From a checkpoint of a small model that answers yes/no questions on an image's attributes: encoder depths [2, 2, 4, 2], fusion encoder layers 6.
Rows from block 3 of the fusion encoder of a small model that answers yes/no questions on an image's attributes, named by matrix and row number. Rows with one number belong to one neuron. Each number is 128 + 24 x the weight over its row's rms, rounded and kept within 0 to 255. All counts start at 0.
After each neuron's rows are labels from the 100 texts, of 14976, where the neuron reaches its highest value: "tokens" is the input token at the peak. Only what is clearly more common there than usual is listed. The data: coloured fractals of 300 iterated function systems on busy backdrops.
# fc1: MLP up (fusion_encoder.blocks.3.mlp.fc1.weight, 640x320), inputs 160-319
# fc2: MLP down (fusion_encoder.blocks.3.mlp.fc2.weight, 320x640, transposed), outputs 160-319

fc1.303 [120 130 125  83 144 107 147  95 125 141 123 132 166 121 128  95 136 128 134  96 136 121 108 144 142 120 133 170 123  86 139 164 110 114 109 136 113 126 186 137 163 130  69  99  84 140 132 117 133 163 131 121 130 148 113 102  84 171 148 127  87 118 126 160 126 100  77 138 153 121 112 145 113 129 138 132 161  71  83 179 159 103  97 116 111 137 113 122  96 140 145 114 109 116 153 168 112 115 108 158 121  88  98 106 149 162 113 132 100 106 107 122 135 117 137 130 155 140 124 133 114 118 141 130 125  82 167 127 105  96 118 126 143 103 128 143 154 148  84 123 115 126  86 125 114 139 119 145  89 140 128 112  94  84 149 118 183 153 135 110]
fc2.303 [120 187 141 162 118 118 143 159 130  97 137 124 102 115 136 152 156  74 123 112 128 141 136 131 147 106 120 105 153 131 118 101  99 155 120 128 135 128  79 115 124 110 108 142 149 121 138 156 122 125 133 152 118 115 158 153 152 106 124 132 164 142 152 118 127 185 117 134 137 150 111 127 141  97 139 151 111 165 143  72 127 140 180 123 105 113 136 122 139 123 107 120 161 135 103 123 167 126 134  90 141 188 161 127 129 119 147 102 158 126 168 105 130  79 110 120 103 143 107 108 150 115 143 147 142 178 109 135 152 143 111 137 108 124  83 164 116 119 119  88 174 142 138 125 138 141 121 112 178 162 130 128 139 165  74 138  88 112 126 142]
tokens: "yellow"; "green"; "teal"

fc1.47 [134 125 121 131 108 165  86 158 124 125 163 103 119 133 108 165 117 126 142  96 126 126  88 117 109 146 154  99  83 127 123 122 145 112 103 156 145 158 127 139 125 139 174 134 105 143 110 110 138 120 105 126 140 107 135 169 104 139 102 110 115 177 140 102 143 132 142  86 125 147 136 128 141  88  98 125 167 182 157 131 101 155 169 145 154 119 136 156 115 155 104 132 147 118 139 117  98 156 159 131 161 143  94 131 126  95 122 161 144 131 144 134 105 112 110  89 114 186 110 141 147 132 120 170 101  84 136 130 151 122 104 113 151 128 127  99  95 142 104 172 122  75  82  91  98 126 154 157 157 160 108 130 122 140 118  85 139 122 106 110]
fc2.47 [114 139 146 110 153 104 196 105 129 106 103 130 141 106 153  95 132 144 138 136 141 118 181 106 114 140 108 153 194 125 129 108 105 142 115  76 119 137 124 162 123  85 108 103 157 102 148 130 149 145 152 135 162 155 123  94 120 126 132 164 111  95 154 142 117  94 143 167 112  96 168 101 127 157 144 119 130  77 139 133 149 102 130 126 112 143  75  97 138 118 158 152 105 131 124 125 146 100 138 126 128  97 124 142 132 111 164  87 115 129 114 152 155 136 148 178 114  94 169 139 101 122 144  82 143 143 124 120 118 135 154 138 152 141 126 120 164 126 167 117 162 127 148 169 145 154 113 102 114 134 153 165 141 130 130 140 113 139 121 112]
tokens: "yellow"; "pink"; "grey"

fc1.395 [ 75  92 149 125 134 131 146 124 176 113 154 116 154 182 113 129 120 123 110 141 103 106 134  67 115 127 149 136  95 117 126  98 156 141 135 199 102 130 115 161 143  98 137 139 117 108 121  89  97  99 131  99 150 133 116 166 130 137 155 104 155 103 140 138 162 148 151 107 166 117 162 119 130  95 143 117 133 129 147 118 178 121 103  98 143 127 139 117 106 149 138 141 119 150 128 141 131 118 129  99 103 124 133 116 120 142 170 145 162 103 108 138 177 101 119 150 131 183 129  82 102  97 140 148 120 150 109 121 158 144 155 114 162 126 137 128 106 127 148 144 167 179 164 121 118 144  78  96 132 143 163 117 112 162  96 122 121 132 121 134]
fc2.395 [131 146 110 137 106 119  96 125  77 128 125  98 102  95 174 151 141 144 123 132 159 136  90 153 139 128 144 108 144 118  97 167  85 126 128  80 140 128 137 113 128 123 141 139 139 134  78 154 166 137 178 193 126 136 143 116 152 140  88 143 105 170 138 125 111 160 135 150  96 141  87 109 127 139 110 156 113 149 145 103 130 125 134 103 106 122 109 140 153 122 145 118 114  93 127 133 117 141 129 163 128 146 157  91 136 132  90 106 126 109 130  99 107 146 177 104 144  88 106 144 107 157  83 112 113 113 161 135 103 136  65 141 120 173 108 133 153 119  96 133  67  99  94 145 141 115 168 133 132  99 109 128 129 134 146 157 117 127 126 141]
tokens: "sparse"

fc1.589 [146  92 162 130 177 105 104 144 105 121 129 124  98  84 129 138 127 129 145 139 115 111 104 137 131 144 132 121 126 102 140 109 130 113 128 119 139 140 114 110 109 102 100 153 108 140 127 149 138 104 130 109 119 102  94 129 156 136 101 158 108 132 143 164 156 129 135 137 124 120 114 134 135 141  87 152  86 137  82  75 101 153  91 140 139 112 110 130 199 118 127 139 150 132 153 105 111 145 130  66 126 117 150 115 115 141 166 125 134 128 137 188 156 159  78  99 163 160 160 167 124 123 149 104 101 122 142  89 101 120  84 149 147 159 139 123 118 140 136 120 155 112 174 126 102 100 117 114 108  76 126 153 122  92 131 106 119 101 133 137]
fc2.589 [117 157 110 144  85 153 161 111 164 121 137 140 138 153 120 121 146 125 116 110 155 131 138 104 109 124  98 140 124 132 117 148 123 117 136 133 131  92 156 129 145 150 159 106 122 131 133  83 133 148 131 155 124 141 157 100 113 130 141 113 162 108 110 126 121 113 130 126 113 129 120 125 122 138 144 116 153 124 150 207 160 118 154  86 111 154 152 131  88 114 117 116 114 138 130 135 148 114 127 172 117 116  53 121 144 121 113 136 112 126 113  82 124 100 187 144 105  72 103  98 111 131  88 145 127 139 125 154 147 152 159 112 133  95 105 103 130 123  95 133 166 123  68 135 171 164 140 135 155 176 122 149 152 162 140 128 155 161 104  86]
tokens: "red"; "sparse"

fc1.551 [119 151 123 121 102 111  77 131 168 116 137 103 116  87 134 140 164 133 116 123 144  96 124 136 110 130 195 168 113 132 126  83 155 164 118 126 151  93 147 148 141 126 114 146 148 145 150 144  97 113 145 156 154 126  97 147 143 121 138 135 154 164 148 119 139 124  82 109 131 111 121 129  96 134 111 103 150 120  93 107 130 133 151 132 134 142  93 175  92 122 144 146 124 127 152 146 133 127 147 123 137 120 126 115 198 157  91 116 118 132 133 135 134  76 128 155 115 146 131 148  66 122 126 104 137 133 104 120 116 121 111  96 134 105 108 148 138 193  93 106 159 146 134 114 127 183 109 157  70 148  92 150 131 110 122 134 130 154 129 100]
fc2.551 [177 132 141 141 115 123 147  81  65 142 153 148 202 118 142 101 130 134 141 107 147 153 115 101 127 125  83 118 130 129 158 137 110 109 133 129 109 138 113 105 105 143 112 107 109 104  73 116 165 157 105  91 121 133 164 117 131 128 125  95  83  76 134 100 131 149 149 153 122 173 144 114 132 132 172 131 114 144 129 122 127 141  89 101 108 104 119 112 153 158 117 117 153 119  83 121 127 153 114 132 119 163 127 131  98 124 128  98 129 116 126  88 133 122 108 130 122 161 130  69 170 122 144 144 135 128 150 125 124 135 114 148 122 160 151 102 138 125 112 140 126 100  92 142 114  80 150  91 156 116 146 108 105 141 138 133 113 115 128 122]
tokens: "yellow"; "green"

fc1.91 [126  98 137 157 137 121 113 135 155 115 141  73  94 123 136 137  95 103 143 155 117 112 143 143 120 107 170 107 175 103 144 124 146 131 121 118  81  99  97 166 116  93 147  61 177 109 141 112 105 175  66 145 150 123 168 174 135 106 100 142  87  94 110 156 104 130 138 126 110 147  96 143 134 122 128 104 122 134 135 139 112 100 137 113 130 132 122 136 120  88 123 143 104 137 175 131 144 131 134 163 115 135 168 136 138 113 103 124  82 128 117 137 155 161 110 117 136 144 134 119 121 114 110 133 117 112 134 171 129 146 116 127 136 140 141  89 107 136 117 123 132 101 178 126 144 110 148  83  82 160 140 163 121 127 143 119  83 174 119 159]
fc2.91 [109 104 131  87 127 152 128 187 128 125 101 116 121 153 104 151 134 130 123  87 124 134 140 168 154 128 110  89  98 127 115 107  80 124 103 110 148 157 144 120 163 145 121 140  99 124  97 119 137 106 172 173 100 140 141 112 101 177 135 149 141 157 116 105 120 127 119 144 106 120 100 138 177 158 106 137 139 140 107 106 118 114 111  97 129 126 102 164 138 139 126 125 112 119 101 124  98 104 116 105 108  88 162 112 140 157 152 140 182 125 122 110 142 126 161 117 113 114 125 191 138 137 167 131  91 139 136 117 137 127 141 117  98  83 157 102 121  94 158 111 111 117 155 143 104 144 128 108 148 130  76 120 185 108 104 146 156 147 123 108]
tokens: "dense"

fc1.561 [ 98 149 150 130 117 135  99 141 146  99 134 144 164 145 120 135 119 186 141 129 142  95 111 158 144 114 110 142 103 120 129  74 145 105 131 175 106 177 163 123  85 105 138 136  85 144 125 122 117 149 149 129 123  94 176 127 105 109 146 131 120 163 150 109 151 134 116  84 108 126 146 127 144 142 131 153 161 131 109 125  61 130 115 153 123 150 117  59 136 163 142 140 130 121  86 147 144  96 136 106 120  59 126 114 155 118  98 100 137 110 116 137 141 139 130 112  98 182 132 136 130 146 158 120 115 132 151 102 146 105 149  86 143 108 149 109 145 155 135 130 153 115 102 141 114 123 129 122  86 132 120 195 146 146 121 155 114 144 147 117]
fc2.561 [158 133 105 182 125 150 182 120  86 149 137 107 149 137 142 112 131 105 109 146 108 152 142  74 134 144 130 100 152 123 107 146 119 142 143 115 138  95 100 130 150 144 100 120 155  91 109 135 138 135 134 125 145 178 108 128 168 131 111 115 124 103 148 150 141 148 123 162 146 132 126 109 105  63 141 119 141 151 125 159 158 103 140 110 124 133 138 173 121  98 132 122 110 138 191 125 127 137 140 120 115 172 124 148 124 131 145 150 108 123 122 125  90 107  96 137 128  94 138 119 131 124  81 102 110 116 105 166 124 160  76 195 121 167 152 111 109 101 118 126 129 138 152  93 111 131 139 147 120 128 172  90  82 138 122 138 159 119 102 126]
tokens: "yellow"; "sparse"

fc1.196 [129 116 139 162 145 109 127  80 148 154 167 140  96 145 128 159  69 102 109 142 141 119 122  76 177 106 155 130 104 109 150  73 130 113 133 113 116 126 102 157 136 108 136  74 148 110 155 106 107 106 132 171 133 150 106 167 118 132 132 112 196 148 100 123 156  91 128  78 102 143 128 127  97 140 136 147 141 140 161 176 113 149 122 120 100 147 103  80 131 111  98 153 127 106 102 127 139 140 126 137 111 137 173 139 109  87 126 119 144 154  96 156 136 138 138 171 149 141  89 149 195 100 152 143 141 102 151 126 143 142 141 115 124 128 117 118 128  92  91 164 129 126 130 152 125 151 101 157 118 145 131 156 153 104 145 113 131 102 184 121]
fc2.196 [158 153 115 100 117 147 107 168 131 141 109 102 163 120 167 103 146 121 137 177 119 124 153 144 121 139 130 127 150 158 123 141 118 135  84 170 148 123 129  90 117 151 157 111 113 143  82 116 153 148 131  80 158 124 147 136 106 124 124 153  64 151 114 120 121 161 145 160 147 108  91 113 132 102 122 126 102 110 118 107 111 125 116 109 127 115 127 145  84 116 145 123 111 132 146 146 105 135 141 122 108  99 111 113 155 139  97  57 126  95 161 116 110 139 114  95 142 118 158 133  81 171  99 112 102 145 123 132 114 154 117 143  92 117 164 144 121 172 158  75 103 116 164 131 148 138 138 130 112 132  98  96 171 117 129 143 120 143  85 129]
tokens: "sparse"; "dense"

fc1.264 [ 84 138 119 128 109  96 130  43 129 115 175 121  87  96 135 118 103 136 139 149 125 137 164 126 127 139 154 112 123 106 131 156 142  99 122 110 111 105 116 117 151 134 179 109 121 179 137 142 138 152  94 121 142 113  85 144 126 135 125 153 128  80 137 127 101  98 133 165 102 147 117 110 106 140 143 117 130 160 125 154  98 169 170 150 121 154  89 138 117 152 132 107 152 119 129 168 167 114  74 145 102 144  85 142  73 138 114 133 114 161 169 148 114 116 118 127 151 116  82 144 120 129 146 157 105 111 139 146 123 160 107  64 169 127 145 130 113 154  83 160 116  93 181 116  70 130 141 162 118 178 109  78 124  94 118 135 127 102 154 103]
fc2.264 [125 157 135 140 153 131 129 164 146 125 133 148 145 137 109 148 138 139 108 108 140 135 111 105 150 127 119 115 140 156 112 103  86 129 149 159 143 131 137  95  89  82 105 111 148  71 143  97 130 154 167 135 135 129 168 112  91 121 138 108 122 173 118 101 128 138 146 112 160 145 109 141 146 151 110 137  94 107 141 102 158 109 111  88 116 117 115 112 112 125 131 152 117 124 118 142 123 132 167 105 139 140 162  99 168 129 132  99 104 109  94  77 167 138 167 108 110 125 161 111 142 128 114 104 146 103 113 119 137 103 127 191 110 161 129 125 146  93 152 109 137 153  77 137 166 122  97 115 128 126 114 211 146 179 152 126 132 145 104 141]
tokens: "sparse"; "dense"

fc1.9 [125 139 148 140 149 156  97 133 142 128 118  64 152 146 165 111 114 104 110 126 125 153 170 159  89 165 145 147 116 159 114 119 175 192 122 139 106 137 141 178 129 126  96 146 129 134  78 123 156 152 135 150 157 146 120 136  89  87 133 106 123 108 157 119 114 130 125 113 108 130 168 137  89 150 130 112 153 113  96 117 114 119 139 148 117 131 127 165 132 148 100 157 102 136  88 110 168 105 151 128 182 177 121 162 141  62 122 119 129 119 144 166 121 159 118 153 172 182 131  99 123 145 157 135 124 107 122 118  60 129 111 119 115 135 124  95 148 132 106 103 118 111 155 123  70 161 111 111 139 189 160 156 126 179 116 113 130 148 123 129]
fc2.9 [ 94  32 102 144 114 117 131 145 153 146 126 158 115 159  72 125 133 124 109 130 121 127 121 112 144  80 123 131 106  78 111 139  87  99 125 139 160 127 142 114 143 132 174 126 125 132 156  98 133 107 148 171 114  96 124 166 127 176 114 132 130 188 114 162 146 120 138 110 124 139  85 135 180 115 112 150 117 138 117 132 196 111 126 114 132 141 135 143 135 128 143 107 137 127 145 135  61 139 102 116  69 123 134 100 114 165 130 171 172 145 124  77 174 115 131 100 117 137 129 165 136 135  94 157 131 168 150 112 161 163 126  95 145 103 125 150 119 123 120 175 135 139 109 126 144 102 110 131 137  82 102 124 178  81 103 141 127 141 122 108]
tokens: "red"; "green"

fc1.217 [157  66  95 146 150  86 129 127 134 171  90  94 131 148 127  87 151 136 149 110  91 148 148  92 150 104  79 155 157 110 131 109 133 179 131 118 118 119 145 147 124 154 163 116 105 142 126 137 107 149 129 112 122 101 141 125  78 114 119 113  81 101 136 144  95 108 120 112  60 118 153 105 163 120  85 149 121 114 104 159 158 119 111 116 135 135 135 133  91 140 170 141 143 100 148 125 151  82 106 131 119 141 137 162 134 118 141 171 140 103  98 107 155 175 130 102 115 144 152 100  93 121 160 117 132 127 139 125 108 148 131 129 133  90 126 170 142 147 152 149 130 117 145 143 142 103 133 177 118 154 149 156  99 136 107 114 130 151 127 101]
fc2.217 [109 220 191 136 105 175 144 144 102  92 181 137  88 110 129 139 118 104 111 156 142 105 114 152 117 128 170 117 106 135 136 155 101 102 147 148 124 130 103 106 107  97 127 111 166 116 127 108 139 133 128 105 126 180 147 128 153 161 101 157 153 127 125 106 133 149 136 106 214 124 102 149 110 161 154 127 148 141 132  85  87 146 102 107 132 145 135 134 120 126 100 131 134 143 131 130 134 171 129 109 147 146 148 114 130 137 155  99 131 140 157 155 122  79 128 164 154 132  81 136 133 121 107 118 116 132 109 117 131 106 137 120  88 139 120  68 107 123  97  93 139 109 106 126 132 122 146  79 120 136 104  87 147 148 135  96 130 103  95 150]
tokens: "red"

fc1.585 [ 98 150 163 124  92 142  99 147 121  53 143 174 162 171 123 162  94 120 124 124 142 131 143  83 197 118  92 159 139 127 123 147 173 169 159 126 102 112 160 117 167 148 130 139  91 113 156 123 168 144 119 131 150 108 131 141 132  71 146 138 169 109 101 120 137 108 133 109 103 137  94 105 130 127 121 157 117 137 132 121 101 163 123 145 112 132  98 164 117 121 104 154 149 101 149 143 135 133 169 149 141 114 124 108 147 141 135 137 110 116 137 109  81  81 166 113 140 127 135 130 146 157 125 126 124 149 125 160 175  95 152 147 129 114 160 141 182 114 112 103 138 115 145 106 162 121 120 130 186 128 132 145 146 116 118 113 142 110 169 151]
fc2.585 [160 150  86 150 167 110 126  79 135 201  67  90  88  99 142  99 166 134 124 146 122 111 102 146  71 131 126  77  95 122 122  92  99 118  96 112 149 126 107 141 107 130 132 126 160 108  98 130 104 146 127 140 108 152  98 109 135 157 111 104 122 137 125 121 102 128 114 140 143 131 105 120  96 117 125  81 167 120 110 136 163 107 139  98 130 144 190 111 141 146 143  88  88 144 117 143 114 124 126 131 135 156 123 175 105 119 107  93 190 125 135 136 153 185 121 143 144 148 110  90 101 109 104 136 116  99 130  88  87 161 112 103 136 146 123 120  83 136 131 137 126 150 113 138  79 149 156 141  85 135 125 125 128 141 137 158 112 146 102  89]
tokens: "sparse"; "dense"

fc1.617 [134 162 150 110 122 146 179 156 100 141 135 144 110 114 144 157  93 115 178 150 140 120 124 169 103 134 137 168 116 120 132 106 101 137 114  92 121 183 119 186 180 135  98 153 101 128 102 129 117  90 104 158 110 121 164 146  64 114 109 142 118 170 135 125 145 162 137  92 115 113 137 129 143 143 144 178 138 169 106 128 112 115 119 164 120 149 105 133  91 135 157 132 117 135 105 124 114 105 154 167 147 122 105 142 126 114 128 153 133 105 152 134  99 165 126 181 115 154 116 191 140 128 162 138 134 128 134  97 124 149 100 114 133 122 123 104  99 127 148 151  93 108  87 109 113 145 148 129 148 124 140 111 142 113 110  97 161 189 117 148]
fc2.617 [127  50 107 116 141 114 138 131 158 110 109 101 145 160 119 157 155 130 110 112 128 123 148 103 168  89  68  93 146 122 148 109 164 158 123 149 133 101 138 108  95 122 143 123 145 122 196 152 153 130 141 118 114 105 145 115 156  98 163 132 141  90 129 132 122  78 156 165 151 134  88 125 140 133 120  90 147  78 128 137 173 115 129 127 138  84 140 145 163 128  97 112 116  82 153 141 180 146 138 103 115 116 163 126 116 152 125 100 152 111 127  98 138  84  88  80  89 120 153 113 125 139 104 136 101 142 147 139 133 128 153 117 131 172 128 146 109 130 119 124 155 140 160 151  97 126 136 146  95 121  85 143 117 126 150 140  89 105 143 112]
tokens: "yellow"; "pink"

fc1.108 [165 123 117 109  96 115 139 116 151 133 143  99 104 149 101 147 104  79 160 152  81  88 117 120 133  98 145 100 126 100 179 125 109  90 130 136 144 114 108 157 128 115 151 131  83 145 123 162 141 144 125 124 120 153 122 114 119 152 162 161 144 174 136 130 122 138  99 110 125 144 137 165 107 115 139  80 172 141 162 128 145 105 124 139 103 122 146 117 105 120 146 133 110 131 148 135 168  92 127 106 134 125 151 123 152 135 110  87 175 101 130 102 140  87 129 165 127  55 108 114 107 142 153 146 130 141 136 147 147 129 106 105 105 141 143 131  55 127 133 150 119 111 137 128 110 123 190  92 146 127 117  80 108 135 149  91 124 126 110 108]
fc2.108 [ 91 134 143 120 175 159  87 176 111 112 123 142 127 139 165 104 167 157  80 126 135 148 123 117 117 171 113 145 121 168 107 134 121 175 115 135  87 114 131 100 118 123 105 141 147 111 148 128 114 120 109 109 151 109 143 132 163 128 114 122 110 114 138 117 147 125 151 155 136  88 141  79 130 116 114 186  68 136  46 124 109 153 156 131 154 118 103 120  97 126 116 157 165 118 108 144  90 156 138 131 125 147 147 115 118 150 161 153  71 157 113 133 119 157 118 110 131 175 138 144 145 123 118 159 140 111 137 105 123 137 127 157 139 161 117  82 178 117 123 107 115 129 133 156 163 145  89 169 158 112 155 167 127 150  99 144 149 138 156 129]
tokens: "dense"

fc1.386 [137 147 112 115 149 130 152  77 153 145 122 101 101 125 151 146 144  97 120 134 143 156 134 142 106 158 167 171 158 153  79  75 154 108  66 104 112 105 109 127 153 115 143  76 163  97 147  85 101 126 103 125 162  93 148 165  99 102 132 104 153 123 131 118 145  81 138 101 101 133 108 160 147 103  92 144 123 106 117 141 165 101 129 143 134 120 133 121 140 148 102 122 141 131 121  86 133 104 146 124 101  92 110 134 134  89 129 132 147 108 113 157 100 122 102 100 108 145 133 143 177 143 151 173  99 116  91 180 105 139 135 114 152 122  84 101 111 147 122 164 113  92  99  70 111 140  77 176 109 118 120 158 180 108 113 152 153 148  96 152]
fc2.386 [158 105  94 161 129 110 154 157 134  83 110 151 126  83 118 140 157 131 106  99  98 108 121 135 121 142 131 118 137 151  88 152 165 115 137  96 166 132 164 136 140 134 112 117 175 166 156 181 122 119 115 167  80  83 136 115  99 117 145 139 135  88 164 143  79 111 139 117 137 136 104 118  86 101  78  91 147 114 128 125 128  75 111 103 121 123 148  99 120 110 111  94 151 155 144  93 147 129 119 107 100  96  83  76 135 166 122  92 120 110 136 128 121 108  83 176 170  83 115 156 115 118 169 117 110  74 159 184  77 137 140 120 151 121 147 154 117 189 127 131 111 142 162  71 110 116 113  95 122 116 109 155 133 142 153 130 125 147 115 143]
tokens: "sparse"; "orange"

fc1.313 [149 120 123 172 139 118 117  91 104 169  91 137 144 104 114 109 152 144 168 144  54 131 180 134 109  97 179 139 141 113 113 121 101 148 133 103 129 136 121 104 117 126 147 105 146 123 107 156 142 159 141 138 135 146 133 143 173 138 124 139 111 109 146 110 135 105 118 104 106 133 151  91 103 160 140 117 121 127 139 107 120 125 109 102 163 127 115 115 145 130 122 157  81 139 136  86 122  51 148 136 109 107 122  82 138 131 140  65  94 112 114 134 150 130 146 128 109 161 136 135 125 120  85 158 100 147 117 129 139 168 146 133  92 130 119 139 144 118 128 132 143 143 100 134 132 143 145 107  87 120 136 155 128 163 132 129  97 129 158 153]
fc2.313 [146 121 114  78 159 122 108 132  97 133  81 114 101 151  69 132 121 151 183 159 162 106 122 140  90 144  98 177 148 142 119 150 138 141 167 113 114 130 120 157 131 117 148 120 100 115 136 141 124 131 122 134 161 142 110 146 145 157 141 122 136 156 134 161 137 102 132 126  93 126 229 151 131 140 127 135 119 103 137  93 169 148 131 154 137 124 116 138 109 167 165 146 137 118 113 163 101 134 143 148 189  96 140 140 123  80  88 164 151 166  94 169 160 123 165  86 137 177 124 106 131 136 149 133 111 134 113 102 157 122 137 159 150 111  93 169 120 124 156 156 147 121  98 162 149 159 135 131  76 182 165 150 140  89 122 125 103 133 130 116]
tokens: "dense"

fc1.318 [159 141 118  91  83  78 155 136  95 119 150 148 123 151 122 122 100 136 128 143 104 112 131 114 141 148 181 150 143 147 129 110  56 134 164  99 137 160 118 160 141 140 142 154 184 134 125 109 153  97 100 122 138 136 119 146 135 130 199 156  90 145 140 174 147 104 152 162 140 126 129 116 136 168 132 148 148 123  78 137 114 115 178 150 143 147 102 159 129 130 163 141 125  88 120 107  95 119 158 145 121 112 100 112 134 114 169 119 127 125 124 172 152 140 128 128 113 127 140 178 152  95 117 120 149 117 113 130 151 155 135 123 164 126 109  97 123 187 154 150  97 121 134  79 151 133 146 135  95  83 139 184  97 104  99 115  97 155 195  81]
fc2.318 [ 87 116 135 148 122 176 115 150 148 158 122 130 116 132 101 178 154 149 130 157 111 132 129 138 111 118  85 102 156 103  98 126 177 165 123 130 132 102 145 112 113 127 123  65 110 113 144 157 148 127 167 160 128 134  97  96 114 118  59 110 151  93 138 110 117 131 122  90  86 130 131 112 147 142 118  93 132 124 164 111 192 134  82 119 134 120 116 129 117 136 130 158 126 164 133 170 151 123  93 103 157 133 134 138 148 130 112 110 142 148 122 122 156 121 146 120 170 122 111  85 118 160 149 101  80 135 122 109 111 140 145 112 128 115 108 125 150 135 128 105 200 120 105 164 104 136 102 100  98 142 148 140 146 130 170 141 148 119  91 183]
tokens: "yellow"; "orange"; "grey"

fc1.471 [108 114  98  90 178 162 139  92 120 113 119 106 179 113 152 122 103 104 118 164 138 124 103 144 120  75 142 107 108 143 163 143 131 123 138 141 133 131 148 150 138 112 154 107 139 130 142  99 154 104 128 121 152 141 160 106 112 107 120 125  69 150 128 125 116 154  89 122 129 143 107 146 151 131 157 132 150 150  68 151 108 108 122 165  86 203 172 129 116 191 152 103 103 122  78 159  98 101 105 131 132 112 134 119 150 138 115  98 138 131 165 153 101 105 121 135 141  83 148 107 118 152 134 132 123 159 150 150 148 120 102 135 120  91 101  91 131 134 124 122 100 148 143 131 109 121 131 107 128 171 159  95 135  99 112 154  87  80 118  77]
fc2.471 [156 167 160 111 111 134  95 152 143 107 129 138  98 143 105 105 138 134 132 125 130 153 149  92 151 135 152 111 133 115 149 101 118 156 129 176 140 134 115 108  97 136 110 134 107  95 113 147 119 157 115 114 108 133 122 127 139 128 150 146 201 107 129 134 135 112 159 170 134 103 106 107 111 158 118 155  84 160 131 139 138 153 100 100 152  99  70 119 169  63 102 122 115 119 159 140 159 152 132 119 128 131 128 141 144 153 105 137  87 116 123 111 122 148 119  83 103 128 123 166 175  88  96 122 146 105 135 146 120 162 139 172 159 164 147 137 122 150 130 127 169  89 151 137 149 129  91 143 161 175 151 176 138 102 126  94 136 155 132 159]
tokens: "sparse"

fc1.565 [110 103 137  86 101 108 110 134  99 107 112 179 154 134  85 138 130  89  83 124 127  85  82 131 177 111  88 122 156 100 119 149 135 115 118 180 154 137 103 103 138 137 129  96 139 141 120 132 137  82 151 114 170 146 128 142 124 104 125 153 136 119 114 112 100 140 105 168 130  92 134 147 152 163 147 174 128 140 124 115 113 159  84 117  97 121 143 124 120 133 115 114 148 102 175 132 133 105 154 115 111 103 145 134 131 117 150 138 149 150 174  85 125 110 131 132 136 139 118 112 151 152 121 181 149 111  80 189  62 161 142 113 168 110 134 128 126 133 123 180 111 160 131  91 117 145 116  72 120 131 144 125  97 123 152 119 159 106 152 142]
fc2.565 [152 160 113 178 187 132 131 124 161 116 134 102 114 152 189 117 119 159 160 137 150 143 136  97  78 102 154 153 112 167 118 105 131 152 139  85  97 136 151 140 127 113 119 169 121 102 124 107 128 186 114 126  70  98 113 136 141 155 149 137  91 141 132 157 145 127 154 100 140 151 100 100 130 105 122  92 151 145 122 116 115 115 182 133 136 132 126 153 106 130 136 147 119 129  68 142 110 155 136 129 152 158 122 100 123 130 110  94 137 129  99 147 123 179 120 118 159 129 135 137 121 132 152  95 112 124 192  52 170 108 103 130 101 145 116 151 125 159 163  94 121  96 121 189 139 116 137 192 119 101 103 141 151 138 103 138  90 139 106  96]
tokens: "sparse"; "dense"

fc1.39 [ 98 140 121 126 152 155 159 120 142 129 132 118 142 109 118  84 118 144 126 147 137 145 106 126 119 131 147  93 162 160 121  97 170 129 127 148 114  87 114 136 121 130 128  98 126 140 116 150 141 154 111 136 185 126 149 120 123  98 131 124 123 133 135 148  82 200 177  83 113  94  92 141  96  99 122 137 183 120 131  97 117 158 106 134  88 168 139 178  78 142  93 141 135 102 139 147 140 131 131  87  96  86  95 126 142 167 121 131 128 152 126 125 132 107 138 124  86 160 155 134 102 147  90 132 130 104 101  98 116 119  88 131 119 130 119 115  98 121 138  89 121 136 152 130 170 109 129 162 136 143 107 118 127  88 159  76 135 141 100 135]
fc2.39 [170 134 115 146 129 115 119 156 122 110 127 104 131 148 138 175 127 101 114  96 101 125 141 121 133  93 134 120  89  96 165 127 100 116  80 109 134 157 111 154 117 113 139 145 110 104 152 133 122 124 123 126  74 113 108 163 174 135 129 148 146 106 119 109 134  80 114 131 126 200 130 101 172 142 123 109  74 165 115 117 121  99 151 127 162  83 110 109 162 109 136 109 126 134 117 120 121 117 128 143 143 167 156 157 102 122 118  87 161  99  92 121 130 146 123 125 125 131  87 118 153 118 164 141 138 133 164 147 172 132 160 120 128 142 114 116 136 138 129 139 152 147  99 152  95 136  92 110 108 143 145 142 123 191  80 185  84 155 158 104]
tokens: "dense"